Rows from block 4 of a small image colorization model, named by matrix and row number. Rows with one number belong to one channel. Each number is 128 + 32 x the weight over its row's rms, rounded and kept within 0 to 255. All counts start at 0. Numbers have three digits each.
After each channel's rows are labels from the 100 images, of 14848, where the channel reaches its highest value: "top examples" is what is common among them. Only what is clearly more common there than usual is listed. The data: made-up road signs on poles.
# convs0: first 3x3 conv (model.mid.0.convs.0.weight, 128x128x3x3, each kernel summed), inputs 64-127
# convs1: second 3x3 conv (model.mid.0.convs.1.weight, 128x128x3x3, transposed, each kernel summed), outputs 64-127

convs0.1:183098115128237127132088156151181182168129107104119048195142121137144097165082140119133148141115090164120151138171138121156180155143134175167160136087080144182165107115118147169120133133117175
convs1.1:128115179168141143119115127164107126186117150080122082061155125116202061120158123102120137187098073085135097169136144141119155135112094143108188209104132133134135138123125116224121140113153144
top examples: triangle sign

convs0.35:135141165080195124158174118119137161111125125098117127114091121052171119085088141143114181136183196115139135078129173121105169127138105102182122117161149104135158100132148134114220138146134087
convs1.35:113081130141057136160089106094044142147172142074131091053094091158045132164127175065193111096124121103126121117156095185147100098188096081157122100148114161131206151131101094125098136109086099
top examples: struck through

convs0.39:139097168170141114105088105062111108120123121092121165136117097167116160006139115130116154098126093136134113127144141120178111114105146147173110099092072151138147180117078147094175120068096150
convs1.39:111119096194141143132109117170099131137141101140113092131195110087124102230094140132109091149140096142088116118091089126095147081150129096120104227178120124154148099131114118163122156163121174
top examples: triangle sign; struck through

convs0.81:137122078094118134237138146148104071137122157143115111151134145174198135188120133139135163116147125107154136138145179071122112145181158107113083145098093169147147124076199124138116150104149093
convs1.81:125142152097110156121141164116119153118132163078167123144130112153085120100085145129122125085156161104145160108150051190138122063126176135125110069155123138129106144152133130192128166118120164
top examples: struck through

convs0.98:126141114152142115133183094168167164124151125118114102138108125218196118129133156133125140147118179125074131111095140115147124075145082120130115136195180094099132114135080164109077070128104145
convs1.98:113108176104202114122123075141102140139096207170129176183114170113063183117108109143131106107171132183143156126165098095157174063155139074127138074111152154090153137102097116132101161147121152
top examples: triangle sign

convs0.107:170110122160125130196142111079148089170144091153106152078156089143156133085156147114156143181101137098154142129137043165088128107103125147135072070095177091152139169150159139118117100130129112
convs1.107:070119138104114131120129146112126110123133154111094196138184128157089099191136144166168132135172105116140141079115102128121132136135089071079188170095109120147132089129109118130164168132124091
top examples: square sign

convs0.22:173123190114204164081078160075129150176110154151101141186110132136147106154075144097107146135112082124156067118123137148135165162091159152107135110104142132105163132107181167146184211131145147
convs1.22:151178092154084149143137125169120142126102155121084144084140111130150093168181117132106145080120098107126099155113053089103101127122143123128139238126148110152136154141127095106108087113141101
top examples: square sign; ring

convs0.118:115126154104094152187141117087139136136179127184125178122065126089146093131186094188096053199126145134131099123105097129127121177130098204114176120092123101092150114152139111147141135142095205
convs1.118:121101120144182125117175129060148101109136097083151094043111122155085148107116170125146147183162119071131140138133159092137123172108118129101083163138147131126066121115122144128108192154131094
top examples: struck through

convs0.106:139109114160153138170123094139093173127068128104121176120141114123097099088174145185115098071149118114167171083098094128101040114179102194093098165092102157127080136112127121108135110162130130
convs1.106:117134117076187121147169143208110166138124113172086142165086144143214105083132119109123101166067123042167126131113159151113143119144102117110162106115132138154158163160113098131105181107149137
top examples: ring

convs0.0:168167113068084131128058097125172126137107129113184130114094119149169175126161072186147147101132139124130102106131098079081142137081117114062148131095128131112117126128066167115079132133105129
convs1.0:157110162140143143139131116130096113141133138100114112179135135131071117050092119086111178133140141144124071093098150142195175182127154171099237169116135159148170135087131110144070146097154158
top examples: pentagon sign

convs0.67:150087132191133130102126149115187097113156116104153091102108121104165163133106113125170159142151118156180144135133151115187185116125187181139149127173167120134153113071132173119143148156120109
convs1.67:071113074123180143136142134092100151094164123132102123100177123101084186193127153072095139166127104103071139108126128130123052100080157111102013130130133091086118122180098156086132115129123115
top examples: struck through

convs0.76:160167182146144175149108098105147164145164141146093113182086152121100188137165102178126163143083107158144125135146118090176093132146153156110099135087121174152147140071124059066105183150172153
convs1.76:138134214129112140143131106148116103145158125105152108145117108118199095084127129128110090107139105137183203051159127159151204124117145126152137210103179120120107113122093156116138129131099134
top examples: triangle sign

convs0.92:087139101141092133140129118124149143112105156127178139077088106106126055062151105141149144110079087127144141117130103146115138083139115153169082121172169108107155115132148138073085158113143154
convs1.92:143123223137156117116119136147168088122116156114116163078111169097230110120137140108115105095097139165094147144122112142158170125136107115133121188159151158146146105071124125158138136167108111
top examples: circle sign

convs0.26:140167107120098167116115087127132089100118180109137167114121142101171143074144100142074162089108090137174141161149180094143120100188116147150064138177180103139125043097107098098107133141127189
convs1.26:078085238128105126152095105101131168151139141112106077107192113130054115174110106156163084095155111138121125143169108122168145167123140156139170195169101113145145138134087131116218170163086116
top examples: ring

convs0.19:146104098151094110075154096114134064111160175148149111130170114110115153031144168192112110173161128095158200133167131107103124078109122141095116166094068107125098185114136120128118164125137103
convs1.19:080103129117109107178117156119170131109121117119112094153083133148158095100105095124080090123133105176128139083073123107095089133104164105100132146181134202128123164165152129132136181140109108
top examples: arrow left

convs0.88:156127121131152130145107163135155114200095168148089173091124122136091109047150126155130135125118108150131129152200109099122085140151127196093110197112152171174101102098111156084060140106180117
convs1.88:135082200130167133128118182109158139067118131179114072127138144120175159110112165110151125148193073138121142135095146104183106143142099118109203091160085140151165124140125139119152171159160115
top examples: triangle sign

convs0.27:164168136175153049167110119097144142097181111117133077125141112114107121068163150133160082110094149049138145138125085103150134072123099106140113148133144165134123131183116168119176101156154135
convs1.27:110112162113157108162134095150108139122105180172156093201158142127183099111127150119175137124086120201145166066111146102124134129102180089109153159134156117114128115146111145122120183157124107
top examples: red face

convs0.9:127085182107123105140058127153160154135136166099113050211152089163112174174113101179102159130134114161141142156145124134220175105130158150105147163072116095155097126103141089130155080131120179
convs1.9:104144110133143141126104122075117150102082148100139161076123155160199164098161135106132139147131113153140167130127176142087120146119111100100162226135162117121176107135106126125187193160119138
top examples: square sign; struck through

convs0.91:163156120129123091145100127116148194178145115144108120132078134130095170115135099118089128134158120141191167150096143177175099133168138141157157129134126141166142105075075128157149117139115140
convs1.91:144075238119144142107111096165124138141133119089127095096144130090133085135125093122123077106140165154173102118138057166160109156100133123087227196169121170158107085160115133152102145130075106
top examples: black face

convs0.121:151118183124104096065131052062178091102138115129102083130097143158176203120081134108125100098156150178131129067139096165142091088148122080062058162121121073134105093065123134129182123123104133
convs1.121:143122052107141114170096175147143161129096135184076113137170096185037116104132167143143166126169189124081150129115058115086097124086133142156181136100150119140140109209087181094056172110172194
top examples: square sign

convs0.15:138107116113163130134071092111158197137173148085104121077076050102105112116160166140169098117139101098188085178154127137068131171096103159124162181121120097124123113082152108132113116140142138
convs1.15:131112139129147116095173102119180135123080140108133135105130151124122176137080102111083112115187095145127120079099131105148090133131137071065106057153151135109139103110189094113102125133096190
top examples: struck through

convs0.102:157123076158092106138139164152187118160101137165120157145098110087128121152167090129120125188157103143071152098114121142098143117131130075162072156105131185107151147084116165091110147110094133
convs1.102:109095130168159131133122112077173140122088090111118086060201097179031147154100123072176151137116130194088143144164079110156143140121137112112079105122101138094103141171133164061133092128164131
top examples: triangle sign; struck through

convs0.83:184128195123136139178173143135128096162114165157148148141196114130133114162101178129110112129166065106110115148131158118184140116154108202141092110168196223163142118133142078117110127148142104
convs1.83:119066042073096089128107122123135111110136089142161120080090116126110126216113143178149081116151177149149124140092147126126191128113126083141019111129114116131124161154084138109140099087123129
top examples: struck through

convs0.64:131132100054105080182125090180108151152201105158156160107137118087146143134126122119121139164166143143123109147109111085113133174098124115112146114178122141070108122090104119147083097135125145
convs1.64:144075162107096127092129178100113111103095162137117112154139148141199190134098098098090098140160142105123138113115098122084086166141130086120129128115106158130118153130147140104132140117128114
top examples: struck through

convs0.86:128162137174143066172132117114045143127196147150136205103161090103132147142166157197049087159047123138114132132101125171114081066134103116118126128166131136098137189153094121145149153157107164
convs1.86:163132158134174131122141149159125139111112104091124121150070126120148111090128169091145141150159188089180135140117163117149157147126151090130177086116154100118120107124119183136137185102125091
top examples: ring

convs0.69:153113180125100108150096146087130147150088094125116137068079168117104129121185194154137147157129098102123120149108167107162090157138115136114167136145192108111098173179093082167094060136180132
convs1.69:078117071159103182098132155194179084133072119089132105124111095168137084057161178127146133073137086139142124137138153069120150112098178134146127107178076146113108125140123151117157161120157111
top examples: pentagon sign

convs0.46:075109154113113162151154147150107098068180128161112075130112122130084095129158183135127104161129155145110182094142097091138125132105128095106113115105117120144101126140113119134129160174125113
convs1.46:112133036102195119155146145104122124194096101167138155113065136122195112088119150100107107146154129158136148125132129128108093154142145136134097145069142089121156124159147077185033187067169125
top examples: hexagon sign

convs0.53:148149058147100139170104120094170180145084079107098114113110141103099106125170138146176121156159139112116128107083082086110129079121067143126089129137107164108064147113056162137116092117119142
convs1.53:111081191152152143143140102184144167169115194062127096015128171202094157092112144098125118105162126087134096153095110074093112107143164110135147140140109106171172131122157134065155116124108101
top examples: circle sign

convs0.125:146113137182137174128102151126157148158162133159135194174105137131139087119153114102151129122128161135097196147128096152151158163176137166215123076100079190124149109117091147157096108156174143
convs1.125:171099149129173088087119107079137109112150165134115198112141151193135125145101170149138097044142130129091116158087194129132107119137154130105071192140142117159166112090158158103095097131094142
top examples: pentagon sign